Weights of a small image-text matching model.
Model: 6.63M parameters, 40-pixel images, encoder arch resnet_bottleneck, encoder norm batchnorm, encoder activation relu, encoder depths [2, 5, 2], encoder widths [128, 256, 512], fusion encoder width 256, fusion encoder layers 8, fusion encoder norm rmsnorm, fusion encoder activation swiglu.
Training: adamw at rate 0.0014, 7400 steps, batches of 256.
Rows from block 2 of the fusion encoder, named by matrix and row number. Rows with one number belong to one neuron. Each number is 500 + 40 x the weight over its row's rms, rounded and kept within 0 to 999. All counts start at 0. Numbers have three digits each. After the name is the row's rms in percent of the matrix's.
# gate: MLP gate (fusion_encoder.blocks.2.mlp.gate.weight, 512x256), inputs 64-127
# fc1: MLP up (fusion_encoder.blocks.2.mlp.fc1.weight, 512x256), inputs 64-127
# fc2: MLP down (fusion_encoder.blocks.2.mlp.fc2.weight, 256x512, transposed), outputs 64-127
gate.342 077:427526527503518504455554520456458553521544525384554514491500490436550481556483539493476478444439490466422604505486508498498449453500479499470510481534531436449542483551541517526403501505482481
fc1.342 081:495432513518495445436515461478436502487520517536536415481468538525482496547516554524498465509479449486542482503543446549434509492467476536452531468514504518546423492477517542566487543508518629
fc2.342 085:460504471559615472538509486486527467530563571504545508479487510428574525522494504485440468565440466455472530468493543485506502489503497536535560515554512525533569557502422453477513470492474500
gate.343 114:475447541606487464516504545512504514530497540460440525503494474443506508523535466603485548527502539499516549577438490530545558456605535566512466472557498560474485464517555503544469477468510486
fc1.343 092:453482517510495481501465486513454465520441476557456475513515430504433560501484503531522464484508496456539549521511567381537470425573460508574450510505473518610476455477508518503482466514555417
fc2.343 099:541491515494436470482473500458526454434469501461470511528486406550571508554544508424467451550510561500489558553544474510522482486481448509425483489517522521467546489507470499443469488504550495
gate.344 093:413497467573478396560510585505572506542571438520519521453505498458554499554523505517467517517492540491525472573543499478515602494475461522484489528489491516495449458481536480512471540417496463
fc1.344 113:450494470514497533491454498500470446444465543552472486458466445450514481466456491529506499486517444494437497489536478384479503452498519501557534451496567463588445428456460544490464502525500468
fc2.344 100:444536507582515478454542477530478474511460507402462501486573463513522494498518400387494458567492516531542493539565465520523551536436528462496461473405451507565517506488494545494523492543480565
gate.345 083:484500549470551514508445542492463467430460519447384409547470469531428526502484472507483487557527489463539510502473471487424495467478538547468472505470441562459546438531466521460513494550442449
fc1.345 078:481480492518429454517499502501503468566475459510534579486448535516472550537541496463546560485510496400550418491565479460510421520497476566538485556573526475468536550460481523555446583551482489
fc2.345 094:499520532543474500564544530509546529482484554582523429499526465454465497540498520477557481503494544517498463459453502511515538460521411534452569514507555487451508518500507517530505434532507548
gate.346 072:543521495542575496478507492514437513408526507481513558489512399488524524525468504458489459496465493516468485468620529413469497529535562478509507502476471533584510489467522566485477510531469490
fc1.346 076:468464476504518500448538502493541511559536517546495494520435500486508474475542519558515494464540510525503461533430456451479435486528542490455479486561599464493460558529474470477466531499529564
fc2.346 091:511526460483510515541514527482412522546491532473480535487432471475476459453514494479506514492443462509453496472548487509521509564546514523469454396481514521528566485463506459521550546589415496
gate.347 093:526462501531515536556544472461493483453504531453415591551466488545536497509482518548441509493487482440438561453564425582474511498470539471493579485469463471567559489513481532540403496515417460
fc1.347 088:515527515505522524495513453506510486478478487443538561477499492505514449449565475530448533465468458513513456577471506567526527549477501485413529472523427486480492552572499479564491478497550508
fc2.347 104:468517440579471476446452521500546536419548455496425498511484508518481454463483506500550545499567575550439519477469555474493477458486524509528498541475501505495542467497529558461416511479468530
gate.348 108:490525490492462528441485464541521507496471572490538451516497564506512529421499634497519523424510458559490557441497527410470547508543472547512481486531486544458467491526508488540516478540554443
fc1.348 122:483505511494517451469482482528498466493488640530538460498461544473506526429487572519498514463504484558475578510491493466478516452553456557563516480466495508522451490531525515608549488499549429
fc2.348 113:526493605470504468528487550469457511499484531512550543482509480495473509529456515412485476530516525488530500450505563474365483529508463527510473533475469550474417525386541394468495459519630483
gate.349 082:445447507526539481469537558489489556500488417442516441490442509516523512530512475501460495503537545425551541591483475565457417416485414503527491451444529459484519500468491531481490439509521452
fc1.349 084:446458514483474542460576499449545511536521492479529509520462546494438472478456533486448539451543517482565547575422539509530514452488461472539521438476474458521526516470492569504458522468526419
fc2.349 100:480445483505414541484526508473500556566392482529443444530571507505500557481460496475573489459459464520443503534497575536500480480494458484459576452495414472476502511498540525482541517552504598
gate.350 103:536480532519543508450479468471479528473466477482392432489511534486529472469450521509427542496480449479469575499449486511478474532445508504469464503495519472476566506531519556524516534539475404
fc1.350 101:601475518496553497477483461576502537490535560558487484498453519494472556537447508471489542465486424513470455481552423533510475499469519440505518543506522515533547510557560553530548529545453517
fc2.350 102:487463617411545481426477506457464524545557508470450500492514508459445510473448564456498509458544501493532441439492510466589522559450423528454468532480454500544452502528508476465474506444482483
gate.351 095:513538499545520485539468519554492421533552514549479562581500486495449511536495500461539573565515499530529535525543553467482573419471501534521519488502495582580435484488542579475521480446476531
fc1.351 097:574487482534589450521435510533487437491569520559474495543530474496468519572504556479547536521505519488476510460570512533563520468474516510553505479512530532586519527521522538491514566477516500
fc2.351 099:495476394470459558494430513538512550481474568541585432478433476518498508492472435543572503450525448512403444482501498441541509486546503516484481570543524537553556562491457567488475573499438458
gate.352 082:476500564526532510508546469372409551506450461466536580483459459514441443525573484509493454479579548515556560537472460502482488482479532514528485445535501497564553538431500457550455473506513537
fc1.352 080:474533491473447481495473556508542561494545575504524419496532498481501527450435518526534514465444458515468515529495548510473560406492497577490440520487542528467431500475535473532550538447518526
fc2.352 095:500490510471512449537470476441491451533506518496462453490474450492489473510512525492514561480533494520480520472512442531519544499455473474586535514530510470544493556512551530466489495499460531
gate.353 118:415492503609562534509463589530575489532558492491447499502471511442459483573515509582578512518460494490547478542466509466560534510546554542489474437520543510566510451566478503464515532524479509
fc1.353 107:418454467513511432519434563499544443516564557573467528564456461503490515558506494510548523476530493509469457527513455410537501453514495506473499444520526495555457470463552580442490541481503503
fc2.353 101:459400424449450514450418514479510512533470522513541506501535480478531468458451489475523488518475485494471420498499470475529510531453447532514533476439604474459559518511474513443523509508385425
gate.354 105:478487543534461530573507521470486554471513448481429459521494531453520475479470493617473528599520521474483524521532531488519570457450487538491509484507431484478498447516488487492454461550457433
fc1.354 096:475504481558521485529562461500503467475482575466500475511524549427535428486536545519446490486452529491490525501479521489553482485487495499513495483480452502441474499504476450459527518501524461
fc2.354 101:514568486544499505490582492535513466527499512501576516458502484575463535549442508471529503463487511485504513495534476501468545492564552553464515416499457529473549511451505439519466533510482456
gate.355 095:503470522488424527479530493449524568472482496443517587407511494488520527502485506529509471457488559485546476484556506476475519445535469428489507488575478451535506490504462504497416406503447449
fc1.355 088:505473570507525446497474505555582549497522482461512448557574555485446572459442508461524520592490538520462446529527476487457509499526500526595538536456496521492479487526476488481521505550497478
fc2.355 096:440526559567434581545552519437384511479488470471376424529482477511485446493557491446541515500481482546566521517526489469545496516476528474496529482497409490525505517543506486505508590461555492
gate.356 094:486500541516538521508537501487494483511470473398506560515478487520534456547608510469448523485571512466572557498500440535478511516428545457503520464488473503510503499442463469557503482476473495
fc1.356 106:483572427488461488481418505552490525455540561522431469508460506438438534441416489488562443503389479548445491517524507516516439502499487512501439510483539561485458498544500548455504515510490533
fc2.356 109:490536389461467465565482482489511499535494571441565471426448480502472479421587472555544531515469527555452503507465528509561557559568506446508444428500526545530507582518498512394524497565512467
gate.357 093:463437533513467510395509503436487550533539491485423473506475490445448485502459455524430447555513562464596510495496502521478453492466446485464483440477540461512499498472503509542431417489485463
fc1.357 097:443498483530385490450576472428594483567526438490477435449461549539523482497563421482489490504488503489563500515477520498560400508427448522522501443508488461433479550516499546554525506492500498
fc2.357 101:465529527500478548499587421495547539396504450501537506454538417476510504514501462470475532486439533459450515548554536545459526501518496496481568482425442543599503495482486492490536540527522504
gate.358 090:470604555514504524552486504468468487517491461448526541462457462519512450512621436520539523542472446498535543496526495478545496532572553534490495416506513494476569473516556389565513487498551482
fc1.358 086:512469513484400508502492528448459568541507550515500471561454529488481505499439503510549482499472479535560526601426496490455538423520398556493475491506459493543477479547503451544485468530545424
fc2.358 095:481542518444512526464504467602544533465469453485446439443423485487510488433501475488540464515495496559587560506493497568463443529507447519575524451480479523495547501503443471562498537513520513
gate.359 083:499596571512453527501488557535444460458512507448479483523532457448468512479596441489530513507551535527459567487511511490547581520540522514475493490521422513416537401541461409547502469502528514
fc1.359 080:473574510522470486460513468521425562532494517477467550543598559483534517518486520511504500456505546573500453496521506505558464532530491503536477474482467484506513504451451425508548479511509519
fc2.359 088:470478522412506467500537448502533545475549476460472446510481461481444442581467541454459582469416525403502555510559496511503418506476497503546536464469491539444488566485495565549423465507421452
gate.360 092:479508517482499534578520482586447467451516457449477582474510538482490513550541456505514485521493522442467548480521459576448528493469531429461468550501480472498542444483496496467520470445388505
fc1.360 095:548468552514527612510518497438501506503532434504581531502572509515437463492491521490488529510493453445474512433529550560531478510476537486487543489545512513477522464462513484485522570507483590
fc2.360 106:534506576461427440502395447497473457514547476482639483545511473543519492532497574527471475480508497524474503457522547469450467473509457508534447555508589449489489485456562515563499451597557538
gate.361 113:503476516492487483453482537433558546528469620518546442470467576525527492461477570521456467439482525545534510491507458429428502443559486548478511499489458555474480449546533509447476439488524421
fc1.361 121:483478548528533523523545471520523477504509396508430608521532470482444481560516432470502478574510528463478452476487581518551517518492532467464541574537425422502528515448450461486526494468481524
fc2.361 110:477506428535510469452496503459554503481522440517535525525497460540517528466534470540536578431502475464494513532466481525573483473560548523539573440511476494513563434541463575507507519512463542
gate.362 117:482512448515523488534500519474514485524553504393508455484492450486443433508525485510468533526386552507436499546524500521422453515480545485458496489515472534543552488431566547458472439517475415
fc1.362 117:500519467493541483495390485496552469495506477419472427469485552502452504490550500496512512496435507519446522487502527553484480514501539467496510521524477587542558487495532528500483494543490430
fc2.362 119:483483673478570517490505474505523467493518540470532494533516510488509555483542455448541534451425481524475492526501504486539492540540447526458486456543604483482441466509496420523490471492534465
gate.363 129:513452475494478456463501493484479484463500609503517477518446515483551482503462503476442532478500428558476584511484460476454477474552466559540472486517512497525451539494574484519513455513548485
fc1.363 140:497521508500524489547531533535484466556557424432446636508536485462439536566512433480494538521548529516524431509538458588548478550426539488480521463522489480507511480488529525484511522526455576
fc2.363 119:547447442502563510500509501502536464519493488501468524522471499519501527525584545492509515461532490551474488477451380539549543495534514496538494547497512507508587495563492545537470533480391452
gate.364 094:558498534609526563546516458459549495464453499480433483556437485452482448509479532518468466592552493444525469508486540546499498468468596526475465504471460530475484565468442514456507490528497466
fc1.364 108:445493588520483527488517499508498455456507452476420433454501561481550439496519470506532504565548518492491448521534527557599519528508507472519518508500450495420522519606483417530503523525474452
fc2.364 090:517526503565462483525558520493556520481491410473439533479493509485510521526473503490562558527550492559488520501460508563489481470564479448497512515569465441501438495371586521508446398488549479
gate.365 130:533455534581555492486528521522503532457490558500483494535530489375461507526438495601503525535501472544504588553492481467443616435519464502540499475479494543496496469523516508464469530527497537
fc1.365 110:530568508507475529539515502495547483514481475406485557401494494554556461506550468480498577513485521451505439515420433595593519585469556487474546580522452518508579521586473498530512487467472558
fc2.365 111:492555519487524502548540479501515462531615537496489551504495488452427505545503544532468487430528489526487518494384552537511550491614509520569548467558527565525402426467604485563498462422477472
gate.366 076:482494479516500511517527533498525476434528378496571529481533589516507484468538482524546551563502467438455515504528479479510518559500552518476603501570467479480592417497543536505461431551466492
fc1.366 084:539501482532476481566552498517486481438523495553454440504467533507539475448517530505478514537458453546461487559542571400571483497534487507502516517508480527474434532542488483501476497551582465
fc2.366 103:526518400515410471491492491554581498469577474511472547479504595574486483528472564490403497475538501511529564537530458513509496484470501438496479564415550463516572529470513477470460517503484468
gate.367 101:409493619573561512538464520465504477467526536417512471444485464456436531454483431600524573548519505523516577560534436508527495467503447485498525469484469525535563517479551554522491491459552498
fc1.367 097:506554459440409467489498515528517512473606509471527464516476491510458553536357473517469455561514516480470494497560464466514529480519490508465508480473465488505497514489447485470512534574508527
fc2.367 093:447431503490464516533480401463449533520426499538532407531488518481484446483480468438524500512514503495484455446516504505495472548433538517497469545481496470465442499552553541466505505539498613
gate.368 112:430535489538553568560484607537581464560568480515480462477501540423502543524510455568535614597432546487595439596467465533505549525443511494460554461477490488513508476536520508444494496547496483
fc1.368 080:456520516469596454526538547518511549547506466495477572441493449519497486530541517466466481473550523467522462514423505504508452495499538541498453480508503492463498437512536464530491555504515536
fc2.368 095:514523469531488442567419517522482536513506469535541512504441503499532482563528563589426489492479550479507504529484457478530469467595491483573556474444461535450513395475508457477523517530481488
gate.369 104:478465531517505497546516503575486447441485482492446543518455502519500501571476464513545574461550444511478569527527419478483477555532490480494487446472531396541492446528569506477517428537480503
fc1.369 106:469503499509534390550493498527513451542508464462451593585439459494508472544550470538526575529534534476500503573558388562447504497396516514476465495428528500521465499501538540517501511491467584
fc2.369 101:500552479490509439522548477487498523535566511475478497532590509561521476442513548386422510529466554505527533534526492517511497494462437491502514591526460525521481507482537542561426505557508486
gate.370 125:530458500499546446523524489555480441472519534454455565526438458512503486530497483510467553448539459535468548536523435483411522540525488560517476510495531455505450492511513485522521442529474546
fc1.370 130:545467525511493460604546485553507456491550440472491570532476497469526451570474415483487551509565507486541458559566479573480510543486532459476478481450527436493444511479497533489510458474435594
fc2.370 103:580416508471549553512553516423476490554507526505451509479544494561483433515581525497512541485488518544504506553474437522520529490504510555482491567485558562511469535567486519558472438484481579
gate.371 095:540499599521507412525527500472534507475485516470551587501489424484500499501534462517510588460491454547482473541554426557476549498535554509521521507471436483507514455498525411460483473564440540
fc1.371 097:467516473462530538439548467536472559514510526555412507475488474461457556537519516491501396507439469454481495459504593546471513478527427515504447487536531505530501503466501573487464508518542445
fc2.371 099:445471481518434540546494489461477497470498425468514480518506533491505526463543509611597496460522488421502413470490473462509474435482538469520460457450563522530463467505457519553577489502570563
gate.372 077:462525504489450477558453547478525459490506485534474480559432494505512504558546440531483541496474528515520522497507520418549531472553546609561493492512543508465582512506478530502457462497500451
fc1.372 085:535555558490540481511455533528530553545492469477611514444455544528535495504489481511509505529531485460632505542521488415559520509466507480472512453489527510564523519535499479465495533526521529
fc2.372 094:464443447495500491557420566464549517579456539561518481531437460497532507518486486479576552473530512548476539420469545473546545500487503509475489478587498495474444524506549507580432490511489456
gate.373 079:437530628558498536526479480407485520437477438447537559493468448423487389517445445520495566516569450502482503481543462464559502513537506492498547437511450545487511502489541543489462439483472529
fc1.373 083:432536438447527484485489510480486488541527477567499479507511461505541623485494445496497463605516541488500462445579579462461453506496453459505424521473562563499507455482568512444524491436488494
fc2.373 096:558489499456471577531468532511476476507485503491467468539464421519529503414527522533462480509493503501540484505541545520511484528454485539537463511526530484591519511511480543468498446495542424
gate.374 104:457565522471544533498438513522478455550500486402506459551501517469413530461521452498538544528512509562488528562449458531470481548494505517469508499495507500465557454546575430480529500516498490
fc1.374 090:514531551503539469454558541485463501556503540553495539539477458449495511527485523534404434503528529515546468509477454449462411457454583464452489467553552521541465497482501514474491516539498549
fc2.374 102:561473381492468568466480498461566511477565493516515478418513529502531546509522533520559479506565542466523446500503463476480435451503580439371512530490523482525434521490531464487462545434452483
gate.375 113:474553526548493478565490519489523448473562482433473451495452496403528476535528496598500545579469504517464530546568507565504529469569521476482513461497505553520510461506527510418464529575458464
fc1.375 105:556456553489489558447502492529470502516492525459514532481524472489446470524522467476484501516553564528490480462475502614552505522524541477480483507518500528401568473511496424544487565518477571
fc2.375 090:484455524483505492551534519440424524536484490526438453459486530453503601474449560600535525511551516527512429534480545497501548557447485474439491561504491483466472469515529423505543543493563534
gate.376 091:569554485558450497618515504508512479465500475439466530484540468486496491454565424505451565435491547545492545535463421580566495548539538513518526508464493568477483456534474492471511473508490524
fc1.376 088:570467542486459512515443460512588438495554487537568500513516499516530470436531476482477618552483522543540484542471514520544494536488524529476508507507473589462494474523581429490529503483448516
fc2.376 094:521561522476505465461510530513573501483460431520474462537478463505460485495447478426502423508476536495480559537457486471524479517487456568532537566487517501505511496483475555482478410534524519
gate.377 103:552488496539484484421468560487539479544532495450530547524402488462509534536479489508490545511423534524537466579490427552527463474489561569468499456521480569491549446541491484495545523488460510
fc1.377 113:446474485465566514545524465502471490508473469483448563499551531511507549479524525453572456497506515417529511480448571544434525511467496471497527542470486429510546506449433575519496435501503538
fc2.377 098:444473573571467529563436501467496501513486501518527527544540463494470474485570456655499447493515480545514462604464528464520484551508491535547428517527517449530467496518524552546553554461488551
gate.378 092:519503544478497493510466493606494480513507593521478478514518492486512571471475510528568510466489471561448608448502531461484601495567485548509502512515504537528516538519514501488558560463519516
fc1.378 101:519551459470481535510512518411497547518472457478514488450473516474532513499486484484438462526404482472547391578465498506477396551448537470524529454494516509505504470489538523485429466476465488
fc2.378 089:558482510480520485493542530557489442506542488440466531578499477523448533506612612553490505460447540520539542488477435486563506495568511511474551468462542517488583437612490551500530487502464470
gate.379 097:528471484563543585510513511451544518528506482391436483510503462504498471518463486483534501530507544461521532545476539512502536481449494447490507509462482583514512502528456570429482488511433486
fc1.379 097:452563484470441383483453493465486531533509498570546530511440426482474541520484551517443508536482433547471507489581465431486485482495463533421462480499555435549539502455554537493494503514530458
fc2.379 092:451440504457450455534481497464447462555424481495519553513500514518529480536536531510497433472460529476489477489524470471556560543523561499530492531420458441533515499523493520470607440535449584
gate.380 076:518513563506505588492506544488546519486502532491475518510514478544588482463492547533499445482457570432532515489483492494446514448566517500506528489534432455511541428545474570498460476462438456
fc1.380 076:526549582489480552527493487445450518449541570493526549479543444523523488540593548515539503540536491461441526487520505533521527542463605567525531508584484438450535538474518456467479497416463479
fc2.380 083:543540456607541508482460506442459428489577523533436527455553494509460560459468538494511512477466464536451466593515488490494509526465515528539568506530501453499478507509544406550514444536497608
gate.381 094:487501554541460467514517498426523479435497456458483537518532499419411467451434463566543540546494441443422551457577513506528556492412511440491544426481458442485549488499450529459429498502460498
fc1.381 086:540527448507518490495451512449492517513549496546579518553426465485464514634470511508477517558460489517497577579489506578455546460507525516476516464479510474474575517465493493469506516513403493
fc2.381 096:461443505572547581511509527419437516540443528544484464516523470440540622438552485458515498526523481504466440493533521508536501530467482490473463523536464467493402526529533492495552540520447503
gate.382 120:498512559495497476564542517549464453497542389464455555519409469518523519575532440504509549507558505464527516498515427542515495527526506541517496507507457449434460494470482451525505480512416564
fc1.382 140:452527454509535585471494481499511572546505493444526505490541489509489469448489539504492428503425506461533455483431572524555509503492548479444496485510536485495522480477513496463515495480558522
fc2.382 113:488588500501514529456450552510454511535515510475461522490509457396500530517448489578490485514484513417466472508492538526366461523494526543500477393526556514499523496406458498484495517483518491
gate.383 083:479515460502491530551455510478538579500523537523434461568429545526544513407518504563493499492498486471466522517461489490440465438536510531549435528508510501510502493509484531471463473497449531
fc1.383 088:538461448477531481450469472449478482518582557437534516520452577470532520511504532528519514453468502447474416510491471515433498493535564541495524445443523577443499492504526508478449518469535428
fc2.383 090:454456529480476536496451459525446572487504456498528501487458476499553474515472557456506492495462462468428505478496469502520511511528532486502577470524517562464477548502530516415488529530541502
gate.384 124:476541490511508465489503487585512472459541499496516452465541599497551493498554476528468577482477522542453566527500445526527511520524560484494477488524466559444563470567543482504474574431479438
fc1.384 106:473501487491565512462519466524527508485491493540496373460466575494486472468474454524456514455467473449475503493503532465477484512446499439481526507530477519510521586541475502500454573529451430
fc2.384 097:473491637515527455380503454514468460493540514502463459552478511490544440567505440445472520537454475513530408496493465491583565495560482529468462515528493590490449562548524454499492417498478499
gate.385 085:509486494524430491474548512439503502491432499429492520512478465493539460486543540541403539502507505519514484530475506501554485462546514552443547504549507466507478527523511462511474534533474422
fc1.385 093:523491543512517565471548491502440453474494452500390471479402541518491467512520375475439555491517419522433512508526520473531438494546494516482514487490550453542457527538572429482402488524509455
fc2.385 098:487487492454522547501439479547497510505548504558479482493519516535473442578508498502474447485497513436514437485491445526419514482500464497526513502412469566536483515521523488450497482531568496
gate.386 101:488501496518523470585528527544456504524537537458520530461485476439532461537526488543533514497451577435486488574559463572531556468517533502441505558526450508511508502551558505508492524517470504
fc1.386 114:471544460504491431528469499590545523532495582560462434486509515504580455476559535495478551482480553549500559588467444440547498481499506494531438552494520531486514508583557484476546537432522443
fc2.386 109:424496505511562499499551550550509579469499449505513528502507487527467381502422449516472478489516484449528467487527508513494551450501488460584591432493487614480530519500549458412525535457556498
gate.387 086:434547484497529500453477524499429516520431463439558564430456443508520469485542486543564525488483524538440483517449508505514476580509579532512512572484534474489514453457510505511570527502529532
fc1.387 083:505485521541464439454486491493494494525440549418504498458472503532473545489492559454446482436448487521537468536491476537430459488488494521474534543405427558487521465536538389536512444545472550
fc2.387 093:485472533496538567464472524519557531514528487576454506517487541522542461475542473474488528522516497532535499483568520465500515468505521425450610578520515440530501469452438503487460504479494517
gate.388 107:444567553544520573489496517545513508533502440456492473541452457498420517447507477508576565620498523491486459509515546518492528558462553484471474547460433467455508521489475454486539547468541504
fc1.388 099:555427432500498453509540488517510461475497550543532591430488469512497459585466512479413443529452483491549518498513459512475557515529461458461511499479504486591464473472525556514471408467520530
fc2.388 096:477498470470509462483460535500465551534512529559536503479494481554493472509445556566436436483509539451492526516497455443500451495505487531520471542541478542464567550560487497486506500442456440
gate.389 076:517613498500566518486587574550455486468540453497530562540486504496534471455524497552475554518455447447496538552553491488457452525536582525507491467476463482494551446497538461479488416436496578
fc1.389 081:515482485520545458538441526504564434484499489566594491549473429503526479454462534506487526472498467551520502563467546442486531543477457564524493468480423483460500455522567446521498491564494486
fc2.389 095:509432464491540544502525448506518428495511522536533485444525566517517460516486441459482512510434522423488539512508539455467514530528455547517541421462573480493527474504489500472439537514494471
gate.390 095:516537547512432574454555541439528521513564449451459523481505500475463489458499431485435458570489501442560482560537510466446506484461456489446485505426523477473543536511459579536475441456479530
fc1.390 105:465473454486499474562492510548504477521510497505495563492507525478490503548491467509539490518518476501436515496567475452507532527596533533531530513508536521530495501440521460521556453525555534
fc2.390 101:541574533459548487497485583455486470525505510434469539491504439500566493481492494506529539507577513503535494480509534516455499578483504522497471509523539492480514464519556519518507513448531522
gate.391 090:527554547521566565499522477496475476410482506393518478448540533529536491470501540526570536534446506490450523501488467471480565524510535518517505532494502484499532423562561413486469485483456437
fc1.391 090:533551496484497471493527509546488511393472514513523550527482587458535480484460461513540579529477480476481491517469448425517476493493487399495490517565472511478544485562460547459507475432404516
fc2.391 092:432403474560521553565503457483505498515540539497536482475482436469460608514532541420571465475474434498457514481471566487522460502403511579499522495497511542435483448503490427517459525454546485
gate.392 092:433564513482428513456539485478515545491554478507514482506480540493513494502482464496482502535495522490479553527533489534486549466497538460496473453483507409507631477491483560496498486455444458
fc1.392 109:551565509492565484596508499566465472507525466486505580527492452506505536526555470520542551496493487522475483510565446475562521514539534521499539511533491512547520459546507414494521502487461579
fc2.392 103:484474576579507469554498494568450510529513532439578512512508528412564465548487493549563512540525500569543490444538518521504550528446482463458485538507574492456460466492448465535513495516487480
gate.393 093:460549540500512522509523495460511517552468395391476527536489453503478480519495503526500521459499539443487479490437494481441504474477478575476498443537500460470609494559456512471467406503385467
fc1.393 092:459482473483409472485490514578519488489491539500537516532506478504454508550499521493503548539463478567497471500511542451462513547506513440499501511536500511533470457532550469454478468442523594
fc2.393 087:454498476496495525410437517441494430495501531424418478474475493489528534535499494544505502444485516520508460529506472589480485492445491545487518487535475526461500458520466496438503511449606525
gate.394 083:486522555494456456607479495622499482467494538526451520550467476523511489518515474476553581482456511518487507540576497409474502487523439481554468501466482508535471417528524480433563452450559454
fc1.394 096:448511465492482562387525480488468507500448495490434562518484456502487570514479532497433487501449503537516542497487497492491441510567584545492472486482456509520519510446478447497527458468541576
fc2.394 094:458465527510517505502514463401476513481516414465535546558519490442502530487545477585575461532479452532438481436512522536501477499541488445426492452488539409411489456517421579566506455492512501
gate.395 113:480555488581501591472534496496488489452516549422512523525447514443539411505505583557440493508564484464524485507494458563463499486525570504405484442504447494492518488523458491550456573491434466
fc1.395 098:513450489495469481513564496434494549469499573495520406498506551452526440496531541535502514464494438533513520540476445521463509543498567572455542494529474530436490517554543422479443497500512512
fc2.395 096:519506446532483501474431479523580510443517488528551422450530511572510489517428593528555532514537556490469552481459489512496526444479527567484485475430549572442593537457478533438489499499462481
gate.396 088:554489565531473488603458495525500481531418402472537441514591503537456518480532458510443450535514586463547510531516475518466571473520513518510484520490517510449481451525478487530481435489466463
fc1.396 103:428426518534450525503500560441498462502474508407450555482495578511558479484517509524509567459504524525534461575437506588534468558478516490475483496532431508437546544504524410476498450493532456
fc2.396 097:539462502545469497548500462504525452445560477504499546585562481514541488596441557518532410484513476527474554567496478469415456423526535539493514490477497500488527485391428531464484578485529528
gate.397 111:439502573572557523488421568577521486565524505463518544548518466435430500521558460557507525533461562514492501578498465478488567471476458493526521478523488541574516463517505544509501518467493492
fc1.397 126:545578448488450519505534448485458508445527455530513389418463503478488507469426497481482433508526502434422451491521548493519441522543510535499467532471557428440502536528493537572474489543465521
fc2.397 107:500542589523478510487580549508499460509568546338471464499530513487496539525583565499478525467495469536479513525476494489489549455459509540465508485482500544502426466577533478505527488517485582
gate.398 086:469550503535506537486461525525492524491477457480494533497525440527491512523542452475488554528488490486444537515459534594491490558451545515493496499551512563429525423570513513525504495490453521
fc1.398 078:518497420537511483487489499491446516462482482503468449449521471472495489545480547479460479550506560492508489500523549472446573528608524470490500477535507482430558505544507554502462495551565492
fc2.398 093:546531492611567484458534471503439489561554520504482560453466558541491446486484466521523453441480502477517474407519481440464501480529486473495438469487457512510540520521508481444474517523526507
gate.399 107:416509473596448513586556515505522458496486425489470594503494505438481439546497516576464519491559483458504541435559504532506503486495449455495505481491485478517483485432406530486441466484512495
fc1.399 107:449428486460542525513509572472487531539497436454480585563533523538504527519526474485496539451586530501544460553481489581491462507490544480523502529505479490402501470502486434459467494472446621
fc2.399 104:573428554475516410529477502518517545544501539531490438506551470497532529521544568546509524549425544475449495458474513577472520510531477506429477490477467516439460476469450535501510506535558471
gate.400 069:495531536568409532507466485566483519478531471490488504545523546462488468530539480525516504466594438539471534450567516464537483497436473470467439461450518470501425491500512471474498513447514445
fc1.400 082:426509476508468560532516520473476506500498501518468455468519546397455502461505545524459468481512498433527494451505484383464519468516522387510461435456482426497495475471399425437534513492484465
fc2.400 088:465504476513458517501524487507446483480448467474524511497559498504449502472448400452502443528545456477549494515512499507504504499447580366458517429545540535632448503477489502519480471501449515
gate.401 109:487496497630467482519480606480569480474539483466507479550551560408488480485500524628494484561524528404498523495469475478498568439525485518506507453528497526428529419560466525466430441484468489
fc1.401 084:477515569524511554536485463503495477524517535473474466458470508544574464539539545490468505474493504495550529509559504481434501544525505581463466530451420537528511486492501390529485562522530420
fc2.401 095:476535446516520461575446485513484504476520469534524520508519499540481470561457526490490532552499510450524500535509457520489468543525475475542459474469465495462489538521498528437460514538516545
gate.402 080:530451518502470472468566409520464495445519470515465530438511529467499483577509455523462607554447436524461560525467496558478498518463497471495525516505489489512508463546519442540473506443511543
fc1.402 084:526449492519461473518471529460494549502497557469493503443418572483569508482477555460512466501539481510544500475494493447491521476488519503472452504472532514520499529506505506445488497565500477
fc2.402 096:501469511516585457540464454560415478507509506544441537486471510516486373518499468527524533503504585537514521460501472467501513542451482453500545493582519559449521509530514491476474455468517577
gate.403 094:500519460530438470460449553445530531518526534506555536505464450482425522484526475495518496515482509562494508555532462436486553445538514593531470425520534483515459416462533435538486474510572529
fc1.403 105:530494448486469547526514520532495475478494546511455457468461584518573418476471548475500431532521594438523482486478509507438506491506469467486526519472428514434476497530450508476492476402506444
fc2.403 096:551538499546463475508569487455474436458500537428456469462526441461441467540499478508499504486513491452468559566555499501491479473507559484524442515542502500418542477528473528462507524501517453
gate.404 076:475487536540526624540544478454569543406460454450473502524492511490562508485453440509470476464506496522459556488471517520479492505510520518516457492533505461469506457476516561454433476460464473
fc1.404 081:478424484500418475486533513465526542550444506492528493446449488534475519575476472505489491472435501561509511511499503471468511523466427515428475504461469484528497490506536446457508451500501571
fc2.404 087:499502536516442539543486519499565452522539421518496484414560487472515487452480470532552537465434519516553536575499525486508418510492543534506556535533484479492436461523470519565535472500434511
gate.405 083:444460519529453497481528505483516477457598495510486645429454412512516462564453511475497495531522501493447487468533464465489546459499562529484547528467417474571510463521472506478436464427512481
fc1.405 083:499552548501462456555541544508494505515509484480476514490592452487555516578462506501516469479498519489512479534545489446465494549438457510464522415534453509455496417467486539459427519524571516
fc2.405 095:498548363515490465453518518441542533534504488476518499473471521512525516435458456476488460437519452522508477508481460490504493473489488462489509506496420548537550385544513526503556529386460509